Weights of a small image classifier: 32-pixel images, depths [2, 4, 2].
Rows from block 2 of a small image classifier, named by matrix and row number. Rows with one number belong to one channel. Each number is 500 + 25 x the weight over its row's rms, rounded and kept within 0 to 999. All counts start at 0. Numbers have three digits each. After the name is the row's rms in percent of the matrix's.
After each channel's rows are labels from the 100 images, of 14976, where the channel reaches its highest value: "responds to" is what is common among them; "lies over" is the class under the peak. Only what is clearly more common there than usual is listed. The data: drawings of small networks of dots and links. In brackets: how many of the 100, against the usual share in percent.
# convs0: first 3x3 conv, stride 2 (model.blocks.2.convs.0.weight, 192x96x3x3, each kernel summed), inputs 0-47
# convs1: second 3x3 conv (model.blocks.2.convs.1.weight, 192x192x3x3, transposed, each kernel summed), outputs 0-47

convs0.28 106:501465501514517509510595509482482503460477521525558469490480492487498488498475526489460497505475476508510511518479443524483500476545546526506501
convs1.28 085:476522530477504516477485531511501505506472521500481509508464478498482474509511483509468468540492530456489522522497518515503500479520520498554517
responds to: nine dots (39 vs 17.7)
lies over: link (36 vs 4.6)

convs0.71 092:506501530468509490540477500483526509503585491487485494491471467478487520505507478472488507482507515491475506536472474515523507458468508544528494
convs1.71 120:500507514516465492479508484538501501496514527542510472507493506500529552493498444500469479506519493499461497483518582466510484486510478436517499
responds to: grey dots (97 vs 8.3)
lies over: dot (98 vs 6.5)

convs0.145 114:496525504526498508536519493471501513505489522508487504496466483501517507514480550529537537512437457491497504513517492511498490473501534527497519
convs1.145 084:531505507471482551481468467509529535455451541489522523502531491507491465572490444474513525489506470505490470487470524489473506538485476518522470
responds to: complete (56 vs 11.3); nine dots (43 vs 17.7)
lies over: link (69 vs 4.6)

convs0.22 106:476485559506471534503532449500533519498467485520495522507492480480480510516484497507474513511453519518501467535536464508502500477485520541539536
convs1.22 111:474525542484479519505526479479510510515477487468507495518543476510484481525508488489473491492492487498515520526494489517498513530447474594491515
responds to: nine dots (44 vs 17.7); complete (42 vs 11.3); green dots (32 vs 8.5)
lies over: link (64 vs 4.6); dot (26 vs 6.5)

convs0.23 090:494500553496467508488522490499457463481479490498484475475518510470532508466468480483474534498520514527524504556487465533488508502452530507496463
convs1.23 094:512493486526523507498506484505507471503451501498523514573514489516480492496479457470481472483478509542508503464479505494547494493525493524479520
responds to: grey dots (43 vs 8.3)
lies over: dot (87 vs 6.5)

convs0.83 100:552490512491476485521545497488525481509463553478524466530458478498467544501473539478477516480448491460508495497453477504529494489501513541491510
convs1.83 109:550487485489493495527562495531548503549478513494460530500542541500487492529539542534475489509505499490481518518504494519535498512549536495538543
responds to: complete (36 vs 11.3)
lies over: link (27 vs 4.6)

convs0.124 095:511477563477478507517515503477569528515502484463481525506493537513521493468507477505533525516481468477503487545539520509503526506480561541480504
convs1.124 124:492469498537509480480538479535503501500490482484482499514465495494504486494466520469491501510486491485460519514488496542489519493518488502523491
responds to: yellow dots (92 vs 8.4)
lies over: dot (93 vs 6.5)

convs0.70 141:509484407493488503543492479476551523502504502513479475517467504485528507483457506478525500509484524486484503513453483512476521511497510529503490
convs1.70 184:493509496502527494482491496523500491481502474492520516506494504515509532508495495501521493495510508477511512499501442506496505510522514522491490
responds to: red dots (74 vs 8.4); complete (29 vs 11.3)
lies over: dot (98 vs 6.5)

convs0.35 100:510505476492480517495488518527477514576481466489507509491464508437487529467435552484488527499460483488502543482506471480517490457485493485520482
convs1.35 082:506535532479496473512453523537476470518496486485502495486499498537529518491524458508497514533522523491521532478462505478491464468483449526493504
responds to: complete (31 vs 11.3)
lies over: link (39 vs 4.6)

convs0.103 078:487476512464530531515495512538464497506492489509518488508488474485532508498477544506481515525499535512497478520538488496507513485462460486521447
convs1.103 099:532494492553445489530554484501467480489514497477517518494507504482484494480521488485468467486520500494480492511477497550487504506500514498455470
responds to: nine dots (39 vs 17.7)
lies over: dot (32 vs 6.5)

convs0.141 129:492498540486504514546498507521513496510504524477510496509530506490531507488486472488477506500484516497484486491468514532497503482511480492415494
convs1.141 146:478503501502484493495493495477497493510509477503476501509472505446479541503495514493507497500467494510488494518476545532506529504510526416492491
responds to: grey dots (100 vs 8.3)
lies over: dot (100 vs 6.5)

convs0.191 105:454482504483478540507498510504523479545472491500514488601503509499447535522500507484506501453483461517522479496479506476492507484487508525493507
convs1.191 095:483462553489485488511483506537490506501463500495476496533515520433468537516514487519492482461500486508522485511457519548496535455490522502492493
responds to: grey dots (99 vs 8.3)
lies over: dot (63 vs 6.5)

convs0.102 089:450537508435495497469533520442483536500520478507504482451465487488504492507477501508477515525499496532505500464529460525479520443503492513460543
convs1.102 082:472452510472487510479499522498520499525516483507501493508504463520502483504494533552503509534491481468515509527492507512489505507495485507518454
responds to: complete (28 vs 11.3)
lies over: link (55 vs 4.6)

convs0.114 088:479453516500484476460498508480489476528534485474523482511505495519509484528509473488485466515465481510479505517477507492505554476492513493488436
convs1.114 093:521480525593507522478480481510502497533476491511518502500510459502525443504516481518502507498528475496486507496486517527459448504466540475535452
responds to: nine dots (37 vs 17.7)
lies over: link (68 vs 4.6)

convs0.60 100:506527453502481549536487496457499459510457528516536489505436510517516493484501474494507512542491478510495515470514522481497507538446487518449467
convs1.60 097:494559493501500479515505509496496503482486491551500526463502495542499487497426527499516490494484498487525468505474480495521469465493537539495500
responds to: complete (40 vs 11.3)
lies over: link (51 vs 4.6)

convs0.43 089:502492506453488499472513480488526513472499492464473487514493496494519517499482431515502476490506507487487477509492483492476470471541489503489508
convs1.43 107:529448483481501499474537485494513484486493503485495503537494519527488522468502525509445509458505534473513501482505576475474528502507507508481489
responds to: black dots (100 vs 8)
lies over: dot (80 vs 6.5)

convs0.46 113:477508460528524511497514491476492536519467504523509498513510465489475501497472516491522469480432461518490492533524498534494517487477508528506542
convs1.46 084:509525479483544503498519493485483488550514466506550530496511474532504570494493486508467498533482498502483508479513484508501503473490514481494549
responds to: complete (41 vs 11.3); nine dots (39 vs 17.7)
lies over: link (88 vs 4.6)

convs0.109 074:478517527516460512483480489482491476451518478492483481518499519522483485494461478489467504466493485528509459492482474526528492463483480505475505
convs1.109 101:490502539494491520495523465489472492516468510518533494430500498497471483489489443484426514480518465502485467464493586462464506510462517487506523
responds to: black dots (50 vs 8)
lies over: dot (52 vs 6.5)

convs0.67 103:468461522489525493488505488482536518513469488460523499504493517452518483488472491529457514512488469499498551495480487540443527495543527478497531
convs1.67 093:514483488486541519477506502479483525467493497512454522483489534474530471524486511513507537519514523470500470514530490517524498509455500513508495
responds to: complete (33 vs 11.3)
lies over: link (85 vs 4.6)

convs0.144 105:524484513523475504563537484478519506542506529503562474475496497521501496522496527510493455497450461446484487526498492494508510472465545492536543
convs1.144 097:484534478512533501494491519538518512490497469513529499480456515561495503534470504494520473504501468477511514523501515520492520535500516545527538
responds to: nine dots (40 vs 17.7); complete (33 vs 11.3)
lies over: link (64 vs 4.6); dot (30 vs 6.5)

convs0.111 135:509502580511500499553499506492530499480515533505496458498481506476538468521501515479471506516485505490491493515506477501504484495492489545554503
convs1.111 114:463480501461492502501471487470503498516494524470511503491465475486495502514517483510526495488486508469528473519474467516515501510527494553476493
responds to: green dots (45 vs 8.5)
lies over: dot (93 vs 6.5)

convs0.112 094:476492455508499461474482462474455507481452540507509475552543486493501493480441492479541502472508467481512506529488505531512499473480520507516501
convs1.112 086:520484526478524460502518530483517451481519521523506519552495516557491475474530499544505483509489513455536472515552493444470525488485509478508540
responds to: complete (44 vs 11.3)
lies over: link (65 vs 4.6)

convs0.175 094:500480515510466494512521472546522474490560537511523487430491475476497528530497514498485477491452475485495524500520501477540546497527518478488483
convs1.175 097:461487504501473502497519515540479494481476484484474489524503464523475514520514507521537511485540491503520480467516490491474493506531524546545523
responds to: nine dots (37 vs 17.7); yellow dots (25 vs 8.4)
lies over: dot (25 vs 6.5)

convs0.105 112:516474512493536495547499503529488471489528534521534510498474495512492462495487525495501484498504516523498495491487487469519492526500459574491490
convs1.105 106:527524487491510479503499523514515490520512503494501526476508529476502502508529467530492500514444462540510504490512502502546482485548598515480490
responds to: nine dots (38 vs 17.7)
lies over: link (39 vs 4.6); dot (25 vs 6.5)